{
  "encoder_arch": "vit",
  "model": "segmentation model",
  "dataset": "scattered letters and digits in many colours",
  "train_examples": 97500,
  "image_size": 64,
  "crop_scale_min": 1,
  "horizontal_flip": false,
  "translate": 0.12,
  "num_classes": 37,
  "encoder_norm": "layernorm",
  "encoder_norm_position": "pre",
  "encoder_activation": "gelu",
  "encoder_head_dim": 32,
  "encoder_fused_qkv": false,
  "encoder_bias": "qkv",
  "encoder_qk_norm": false,
  "encoder_parallel_block": false,
  "encoder_moe": "soft",
  "encoder_num_experts": 8,
  "encoder_moe_every": 1,
  "encoder_expert_mlp_ratio": 0.25,
  "encoder_slots_per_expert": 1,
  "encoder_shared_expert": false,
  "encoder_patch_size": [8, 8],
  "encoder_conv_stem": false,
  "encoder_layers": 16,
  "encoder_width": 160,
  "encoder_positions": "sincos",
  "decoder_norm": "batchnorm",
  "decoder_activation": "silu",
  "decoder_widths": [64, 128, 256, 256],
  "decoder_blocks_per_level": 3,
  "decoder_block": "basic",
  "decoder_attention": false,
  "decoder_upsampling": "nearest_conv",
  "residual_init": "zero_last",
  "optimizer": "soap",
  "beta2": 0.95,
  "lr": 0.0029,
  "beta1": 0.95,
  "shampoo_beta": 0.95,
  "eps": 1e-08,
  "precondition_frequency": 16,
  "max_precond_dim": 1024,
  "one_sided": false,
  "adamw_lr_other_params": 0.0018,
  "cautious_weight_decay": true,
  "steps": 6800,
  "batch_size": 64,
  "epochs": 4.5,
  "lr_schedule": "linear",
  "final_lr_fraction": 0.01,
  "warmup_steps": 680,
  "weight_decay": 0.2,
  "adamw_weight_decay_other_params": 0.05
}
Rows from block 3 of the encoder of a small segmentation model, named by matrix and row number. Rows with one number within an expert belong to one neuron, the router's apart. Each number is 128 + 24 x the weight over its row's rms, rounded and kept within 0 to 255. All counts start at 0. Numbers have three digits each.
Before each expert's rows are labels from the 100 images, of 14976, where the router gives the expert most weight on average: "strongest on" is what is common among them; "colour at peak" is the nearest of a few named colours to the mean colour under the peak. Only what is clearly more common there than usual is listed. The data: scattered letters and digits in many colours.
# router: slot weights (encoder.blocks.3.mlp.router.weight, 8x160, trained with AdamW), inputs 0-53
# up: expert up (encoder.blocks.3.mlp.up, 8x32x160), inputs 0-53
# down: expert down (encoder.blocks.3.mlp.down, 8x160x32, transposed), outputs 0-53

# expert 6
strongest on: teal; green
colour at peak: black
router.6:108142134168141135131157119121138130155101164085108128120114115118185149139131142152097098107103147073153093132161173087185151114159121116107092132092092122169128
up.0:150124114073096131137131132131165115139126124124110138118115103129132133141131073110097123142123108123160090114104184163108081161093145111115087143136095134137118
down.0:066177153125153125154135127119089103089117117128117175111132102098144109112123164168116134138130117116096136104056132095148129136122123146117181104096123134112147
up.1:142150105134165167132122106163134077096134170099110107134095117137133144145133131087153133140126150110091127130167120104167129087155143136145148140096115145141126
down.1:100135139128097107090144114162118139136106108144090123108099130120146058142122130130129112135098130156146165117136065178133146130094108143111116151140156121122116
up.2:140146145136129114092183103125155142133140122155141160154130120102153149170129109151088118145118098144122183178093166165167162109156129109128073142139113097162133
down.2:105122214126126120117141141178129141125098142135136117118098124125144165137142118133107111138155174128109129130144109129182125119106137146105100093123122131123114
up.3:127167149114117087098107139088156157158155127162148119091128124143104167162077123117146145111128114144167124125107111144150117102162150121125114114146137104106122
down.3:113093133133134139127145143164168136072162136095125115172119115075150141151131109144145128094151143166142146126147118145133106107098121138144117108106099102121137
up.4:128126096119103119113133134146101149102139130143111137148118088132107139101149136140123148103148119150104122140139125112112140132088121130132106126124109093146082
down.4:124140166132117118102119107100131150117123149126139144112125120119162161125140153137092065129109106128121125110109182102122094133181130128154114117124121118143128
up.5:140166119120118110098149124105128224140091134166144112143144106128114113129121145153179078148075102128163142170130165165120142112111148136127140134140157115164138
down.5:142125156151117098100141127118127167158091101142101114128147122155114131106142096161152111142137145106134100199165156121160111133111101109132110179091115087110153
up.6:119171133189166144140101124144131118150130111157167136143144092157134122115080133134141129131141163140174121081188164088118089105120109125112118088126107123122155
down.6:111095140137108071147114143125118098111105104123118099106126141077118083109190186102134176111155107135127129141127157143146166140133109138137165175127166106123101
up.7:148164074139149154162115132135145133141143113168117111122154121177102123125166126114119147118194125104147133122103128136135161127114142122110078096138161169139118
down.7:198143162096130097139154169113123124123094150118117087125114143108147128157104168113071151128121115130119152108140099180117131136123139117125089114140103112103129
up.8:117162091127168163097098110155174097146158118161163145134098119117121100097107076075121125111126151197161165140134114161138101160092161128149083102109143107106119
down.8:134146124104113112116138132157167159136105117115114102126134127166112140127093115109117124119164135110141178161141159117125168118174102118170108122110142109130143
up.9:116138125110143126085187154101146161099095111135128107161123097158130127150160165128148146149149140149132150133110122105138131121112170147133112144132146131091148
down.9:142141111141137116178100101148112119144175150128111114163107121126161110081109111173115110142095125094096095103109150142141143112148126125136113106142165127163093
up.10:099159156167112124111137093145093126115146077108094146137132138141180147118133075113102116150132117159133156153138170124160119151095132136137089132099157083134187
down.10:145154119130112115109148127163105118098132131125128144113125154178130113097135120131124161087128166116101148147115146121142126129129126170135126156164150155100072
up.11:127125143140115116077123138090152116203139128102147122140116151123118134113131164137143122158130176148155100139164111137142123127161096123108124096140095102122089
down.11:114131139175156068158200109111110127123134167103106116094119133133157146076159147127104091132091079115113142141152123084171158119100128141099124134106112108062102
up.12:109144107131112091053122171151153124123171157136152122130135079145115201124132136071148134159165131137156142137121171116163149133143098109098139108118131119139140
down.12:126099116126131126146125105111108124133103110120108142113110180092130063094127139111113121108106111115099117120079090083115143138126112132136088127142153124147109
up.13:138125103140144123145118111153087143128154090124127123140148096161148120129130156125087136123139153091136125130117168128164128164137114162059147090096172130127106
down.13:140133149125101079140117087141133138119099122138098121119087097128098154147176125129191095066119133126133135130154122123137086119135066106125114133106109129124123
up.14:147112143138188124113115131101128134116138141139167091094091120144103153133110070087155106133167107130123152137163158142151123151158136136167117159083114116160164
down.14:127128122151088057111099126160130076149143148075070076122124151148137130111143146136067158105112134138125168117127114124163144150138115143126115101146122105129111
up.15:102119123136082123153138130113135121133123163183139157138157121118079087142131087131147158119147104126099115111142141090124113107125153131106156136159149109111167
down.15:128126113112117150106118122126143102129115124136136149124170115122128148131167195148176143120152139137181159132101129172109142167118113147187101117114123155132067
up.16:123124129104144106099094129144122163101141186160113102131100151111091120142133104172134148138119109119122100140107118142066108116126110109138105125156118158141137
down.16:137125132121104140164122130104112093141130134102134136132120139171128156148175101173084088120113159107118154165083131133132101140145108119100135136170179143140159
up.17:160113112107193123145139124124123110100120137138113128104144159129083086151085086143162117116035168155126128140102099125093100149098115145115122147113160105154126
down.17:083119117096113146139105125196100098129147121162147094109092149110151125109098116114126133105073127096115107112121102128104126141126154114104107099175146128135114
up.18:165127159105151139125086128163164155110110076116153150142127116126141141189123154112142108125097138128107117103153104141179158086105109117109131136109123115119132
down.18:132116140134140145144147171148165115107125152084113099058125116151105141058135140119096105121156119150131116156168107075160123155117120119116127098118129124104148
up.19:129136105138129098100089119142108139120079135146134107161117137160156140107142125112105145113108155121109143109135134132178140097168166162184122154144141122160167
down.19:104128121083136114122139109131123092116172141099102141115135098057123113097096146124115133123110109116117139120111153149130088118111082133094156090113146131113126
up.20:130105119107157118160086116124137110109125135152182125140121111112069135135136129107123165107170082135108116085102126106071131133129188106155153108163131141083124
down.20:165114090158115141118154151102102139107126125128138180126155111102132107100158133156134115106149157109132146152124126163118123175123087143148119134097136121135052
up.21:122135115121133166152126124107130131171147128159113145157117178116062186138154134121080113130124128132143100109142136124125156147136172098132130156170124098115138
down.21:174149158100144086099111127149111109157138137127172145109152127088149140135105110126103137133137159143087068111152114116156134164118129127112173111109153138130131
up.22:140139103142074106102137151100164120116090150123124157105143119178115111158117130099090158136153132145179135108151145156119125122087108186098145096108140112090152
down.22:123122155096134161149118084143118116115110112136132140137075149055124174100082149168136177117115103144143126127129091107117112115110116150112143167091151123194125
up.23:104134122085130160091133121118104138167144163125100159111086162154195178151114121133164114130161119101141119150153116150124131172149151152162146099108115110142111
down.23:139093136152151135100126136114184132101076133147123083110173131106141125134143156114120086102093173166132121119147119100138157116106146142096102098101136138112137
up.24:108152084183107120133107114116170150155128117123149103127124078163160131150119107147122143108131122151163141142120158147108145116121099166141111092142089142150126
down.24:144136169078145129104091109110087134138172122151074101112129138108166135124148134148141126167116124162142083151118075120153111146126127132115113191120109132101084

# expert 1
strongest on: green; teal; count: six
colour at peak: grey
router.1:120122133134109156139107114107129122144104158104077144120180127144119106145167159123103171163100135112175140127068121101146152144097095155137149170068115098133154
up.0:104120095162110066128103142125115129116111139102108183123078151146115113165136095184150145122129135116109127139130144115129111160104152181136124153152171091154140
down.0:141112133166119157110066129114153105144153147169133154083167148131085165089131116121113134150103131118143127117109127140113106153163169118136096129110122150118150
up.1:139098133126135151176100127128159118116150105104150102134084110140108150160089158140125171137124156147126088141115100119107101115133144119102120117138108114122131
down.1:117169139115132129149143166113121110086137156101086141117143139112126094109131154128136141172102129173131082081131127112159115140101136120134144183129165137104173
up.2:144136128106071141169135119111140158159120124134111094089152136134169088114143114148163097136111159204130099144062127127174170155155139122111059128125121137114151
down.2:127136117136146129131124171076124161121118159144129119144163155150146143175139126117144162156101124112138155102115122145125093104136146152127112149138150126123069
up.3:143188139142134121096128154104110156135084121126132148120151082147163163113139096127114154106115113153132110123129116139129126122104111134111111135150141123143132
down.3:150154091113097163115107116109150152124173088132157124108126125096126174114143136134135145145147107121139132089088179109134114156123193103121138118169149148109093
up.4:132143161154159140132156100105122096145117100167172116126127093088155135107152127117156142092096085090119117143152137133113101089113159165115128136137148069145101
down.4:083098123169120127118150112130140145125122142080130164159137170145125109120093125134150100126130167102143125159157130153147096092115136118096149138137138135140169
up.5:174174137157113124184113124149146148114119163133128131095166123155094115117131135100152128123128169150120080094117124146154114135123127175125103139105148163090146
down.5:130148109173152128123150144109111121099136129150164120103153107125128146143123131082128160143106110131137164135136096161110121114141184187102113133104090179112142
up.6:133117112126122130139075143137150150105152109109095109137106108173083145142139142150117111150151114100133105132147091144120133133082108151158143162139089103114122
down.6:129136099125128098128143126064128146167124135160120196102106159140132115138160103110139175129132162163142131144126143137128172131087147071153117139142129176137114
up.7:138113167160126123107126118111123100073111097178154140124109099130173143145139119146118145138127102145158164115127147155113156149187147114114165128128151135136102
down.7:125093138120145131130132126127169122143090167077110110183153118153134134108123158149189169085175146143099121144105109126099091076068128105142132114136097102104115
up.8:108119146147160148175097090138101105105129121155155144131122134153138145136152128167113126102181102146116148138114152121146102115106142116087136074175135089094090
down.8:130147119106122129140119117135144091138143143074153124115139131124123069109123104119109134137131110166089110084133094112133096072144159131111164125117137127102119
up.9:135117131131084104124149101130151185073123136134102095136130121098151131163150117162144087147121113111112099101161137118130150127142164131122104154158126097133160
down.9:090138127126167159150123152118142143128128152166149122121113098153135135105160118135118150142117144112143095120138135120097116097142164092161141139148114129120131
up.10:128119127134132168124139108158094165135069133087176094134099130168137119140137149134176112133135121130152165090136174128120144144145147138162146103136149138125132
down.10:136179130101137123127175173149140071126113141185129147105123127109126136131123179113089184152125135121174108135099139123069107144127132130090165089117131100117186
up.11:115142133155165130128128156120090135123119122152179122128122126129130136143151160161121117121115130107147122129151130099102092123141177108119188077160151163159123
down.11:168122135106121072124134145168152114141160134115160122190099157124109134081133092162158109162149121142107079124135126157093114107148142063126096144115138149117132
up.12:128122086122122120118141154136177175112139142128113117132080125120112169159095131157107116196145095181115064136114139130125112157134134186096085145110150122101114
down.12:168150127082109139175169104107146100118126133121120144092139142149128135102153179130138108097085119089124141116114137083149138139097102134089106145103118150134117
up.13:115120117152140111096138046122111132103133126137133136150094093163076123146162103130119127161130135100136103098174145098149107110121158138128155110116059117146089
down.13:123137139168088157076139167157125124101103159153132129088154088106140116117064116136092135116153137106115131160125120182111128147148110091104094096143160143145150
up.14:152172065114101087152106098120140177163095126146162153116120159133131134141163133138132101138136161127169105140132138126099132124124172101151114113095150094111124
down.14:224141110107126126130086120115110148098098103118141102130125116118155118081130165122153145150137147145098173139127114139153119110108168142111128113130145144066106
up.15:148106093148148140091133133114070169080105111148142116098163158112106151155127141111174124198101116112141148126084133154131142108130118095155132132134101138137156
down.15:149119130149169141136113161134129119135088134134138154106140122134146138120124118129147123106089151110106152092135085114140167097117110159118119118089144129104136
up.16:157133140147117104129129108128149116117070095096143096120107112139137108122128144156123144127093143084164128125097145104112106149125189089121152103137129166092166
down.16:138151140102153120099125103138120116113161089113166113131113121107132122102125120110135118150142119129141094119153147156122156123170126107122176122137121101106100
up.17:182093122173082142166129099104077109124118118122119136142116106157120115142145101121163109120168135132128092101125191166069124158119130158155105109128113128142121
down.17:131141128191146169138133117119142140139132156077071148104136107121143122136136137134070141132128119168096101114116105100134107097138126141131153130153141150140194
up.18:090149115101128087127141115135129107120140117106086118136099133110157134138066098127123136131128135110142061138149085145159167126118123082113175118127133124111146
down.18:095120104108094151156109111161091104107116139143168114147093138120140138118120121167122105138116149103140094066134136127041140115140126140084096137126133122175106
up.19:164092101109124132113162128072161138163153149146120115130123138144149168090103104154085141125141149131086116120109110099144140186132120086167161108117113176135140
down.19:080134164117113116109094133145141120128125102155141119128140125112105147119152123143119123146167135103139092087067137152131139078141127145127092125190108124158093
up.20:131144128135145115133120100144111088093137147128092157130115124102135103131119140084140092149153148192119126135118118123118120128136118150115118105162149113116095
down.20:118169140159146171108107128158104147116116114085135140071120149159107121115100068148129117118112127104100090123166157082111129101143163125113114106133170116137146
up.21:121114136162131122143156125159110125121129123127180116144114096132098120082156099139132141101082138134107088153148121104080099144136110147108136131142147113101088
down.21:124197148138134119091105094110093095123146094135144105142102163119110113117113121108125115129132154100136113143125134140113104115115097096105114126178145137092163
up.22:123098156116130135134132113148113106111156115124102057109090167134144116111077094117199121121063147144138134127148087146084130110118110125121144145142096160129141
down.22:116150115113091117111143107156100111148120130117144123147103121132149154119125116131132097120102113136132118131140131157098159116145112101093124128161149122117094
up.23:133111121131131138127139141124113122093160125130124160124126136156134138172110108135101130136174134140151152143146148140125119110096161131108059081129091094116110
down.23:160095070129119170134151116116104143091117132096148120124125119111119111111139140163089089109129097140134123146106100075113094148150151120124174153119130129096113
up.24:079102131111167141110145162090104117167166156100127125125128111132117156087123182200141122115088109105134139130125123112160169174179116149118138136150136089169118
down.24:128093090081122130152100154127100103147149133155130132124127127144098163095092111112154083122128177131107130144107156179127127114126117098154065112147126163139096

# expert 2
strongest on: red; orange; pink
colour at peak: brown
router.2:124110133091156083100080158162135123115141141111146104133110141126138129151115112088114134096153149166104107167113122158129114129130116156131096076158094125152135
up.0:140115082143133125107160159100126123173130136113162117083153122137117117142093121164105161115101132133107123171112131104125157131170116139091141150091128037105113
down.0:111126144110111077129111123138103162129119115108104127132106146059088133096149126139118150145163145133127105138120116114127063114122155112124170110136167166146097
up.1:133132128161150129144164096164157107117145180141141113147132147136102112133120113139137067166149130117106127114108102192108113094036171107131093109161140098115112
down.1:118095124116083136178140110152127118107116116124146141150166111140109116164129164109104139118118162131121146116153127135119152121133102157134186135128127100099093
up.2:112112096175126135128109113144129147124147140152145119147139116126137191152157134135152129124115126154163151120109140117134137122135147128119085097142142123127147
down.2:107131125109117123111127101132090151132179144195086129132156157167126149105128140110138130151123115136124124141120127144148158138135162136180127150130114127144151
up.3:157139140095103138136098144154152088115105144100090104125127103157138131113127106138120120107138099099136106125148130101092141151173124109137131137108114131125158
down.3:139131104091117110137133125127164137117110120179104108145114165142123119157158125170125166078143163169102123113139103110107140134159120092148099139129111152131168
up.4:124137112134141153113154120106135151120124153148106142126094135071144124111130140117144171102140093168143175105085113134109105146098139102120116139144177089106088
down.4:156140129105125089104078129132088125123162150137124146152144169137072125162115114134139119140110127126114154158128118156140108145091120161121115163179117124113125
up.5:143129099111086166099145138116199157133137116110097132136134117102128128133124150103106094102129142157107163136132109142133156136200143121097139098156116128158138
down.5:137151086120118141134110129135123130127153116146153141091051158127119112093141134126129096147124137168168091142128139109152138134097099147171076123108108118132124
up.6:128087084101107133145119121126124160169154114138124131096127145150117134070151189151150069145174116131143108131134098097177148155141136114132108110106150141095132
down.6:120113139122147100117098140181107136123128150093147157119136113119132117109120130115121134124170136140114081133090138148153114152114147102151098082135201148106155
up.7:179109046162111094090127094146129150140123097187141167144121131135093162116146122111152122170150116147112131134136138160137135158131178132139103126167139103105136
down.7:127165143113133073160133127144110135136184144128129109113104135108162122106134106115153137129126146172132110123122108125142132130128126085136059121169119129147126
up.8:103157134134103190141143089120146146136108103158148158123140137109130145112156170123114125133144117163091169160127108132145158137151162140145157082159142152089159
down.8:158117090150152147153102106164119159167073121115068158134128154131186148143154107090148135120108128114143117123109127158121130119120103124162101134144152126132168
up.9:132163146121133122138157147163145131129093137129140118132101129115105148143129132165141113143143163170113107124119139114175150082148107090102079132158124124113168
down.9:126101138152124160161164121114124120115141172124103152182127118115191124077079155137103130118145095084122120121152157142093121122134129102169121182154125098117135
up.10:129129121124134153147145139117130117105103143195140103125152091117119101083113140159125106173154078168152139166150130103185146123130116130158113118094127090134118
down.10:119154122116119092131142128114156108151121081089149108145127173086137117192135126163134161129131124167139122091144103111087131174178169120108151102115105150152140
up.11:161137122111111143093152171129125100131088110162125138173128062142131151139118137152151076163112131143133135127136156133112155133152086135137108102102114169140161
down.11:089133113125115109102124142136179125120142145135155134098106143108128130200138112131155135123138163136117126134151086165116117169103144166115143152123101166134130
up.12:145143140135129153126163141115154108143099177138162093169103134183126160123151121104077108127120115177134114105163133132141175119130130119133106095135116148116138
down.12:117129095122072125097165127109102124131098135136101149167169118129135105126118159110110146195158145100139161085075103144163163149137136128119134129096157128119133
up.13:119131132147107114175135144095118126059095112123147156138131119106083143108124120187134089103139109086107079070152151112103101131092136098172116139115108114099119
down.13:132133156133113137116155141130138101157116173141124115119184144119189156121133141104133123156102107127158170121112107164136157126145158108134096103116144132126152
up.14:091136113110089148098113113148092130155184120119137118078123174138118113127127168128146127162114142111151128148121114176129120159146163143122115156096117128140132
down.14:085125130154136120120109130156146102093150092151139102131138110132156194136070152135160084128135156135117113107090147123160159136162125150152162121163147106091136
up.15:155130140089101110124110135100152131108143163142118143118171157151145128078124129066096121137125141122114119153109094141133116118102115137160112135142133142134137
down.15:143134116192129156109137144112137133119119142152089180153105144119149137110168182131131121121087138113126153118115127134124130134113100147106139145113145122092111
up.16:154130122127149216139115128103092124145158117144143151086114080125089106121121111170139125119132122126132133103111150131145132143097137113097161137139122107128088
down.16:124116192168094160131119119129152160141131117111121140148154133123130115114115151154170109133113102130103113105111125161119126111123153100135111120128111112120135
up.17:148166103159113102109084099099113149167183139176138140114145168123119116161119141125182112150140139143138093101145123140154142122132121128092095123158122070173107
down.17:065103127137106101146115132088153096155145136143105160077144107162126182106094124098143104121122163134103119147160137148123162125120156118122115167124127124105167
up.18:113112136183160192151175125094123131154153132173086138171141113124133119129134123155135145156136094135125131127149138132131123124131194127114150123096162119106126
down.18:144159163138154109112094129159136121102126152157134103138154156109131131085142109162131090110157094135119128181100137129155121102102106124129164118186098095095144
up.19:115118142140126115106102107119117166100109129111131134159150102146116057151124120161122181178086134141136119127137106140099078153124150131112100138133123123156133
down.19:132125148144089143159174131102119087140138099109146141112114125125142123137124149147085109128115128120157115116138167099100154101154095134140129121142106117133122
up.20:157092127128127149131134156114127123132146135122133146131085111117154121141121105134148114105147154146134150134107136127127126123173109119125099109077123085160130
down.20:125114094142117153107141122112135116132112121117139084133089151100122130152125122157170165165124154123138139105146095106148208115155121111171118107104119179091149
up.21:197146132130123122078093149136157095095156153131137123130142152111116136108099159133117084142167183148072143109118179136119155162149164117154113132120127152167165
down.21:146153144099131133117100124119138150155128112174138160081119135127093081136077125140144160104164116120083142095131110119105158142151104129125105139074137156123084
up.22:182141135159119156151178143120094139088181140116072189161169131137089122115130080171138119159134140165150149132146111142127158135132156111116148143114131142129106
down.22:089140118118113101133119151112132150128174105148134127119153157097130124135175111109146123109136067163128116163136133157161140124149174099098091097158145122115087
up.23:137124111131037101120126101095070125136099131123113112124118135100086150126156096099145146158123138159117108126117100158166133158166174160161152151133147118166090
down.23:113127128151132123182132119142072107168159101090073134127138139121133068158118119121127101143123126167128145131116142092103102057096153113102159141164095172123146
up.24:119116152137109103118108116096149154130118125114182141144148099118172136134144103146110121120119185110138130150123152160180108184129101129097102130111106094124080
down.24:111140137117117127157150123151129147108096153137147072169138134148098116151133105128136177112147118149150122145097107121101178116121153176110109130091135106116087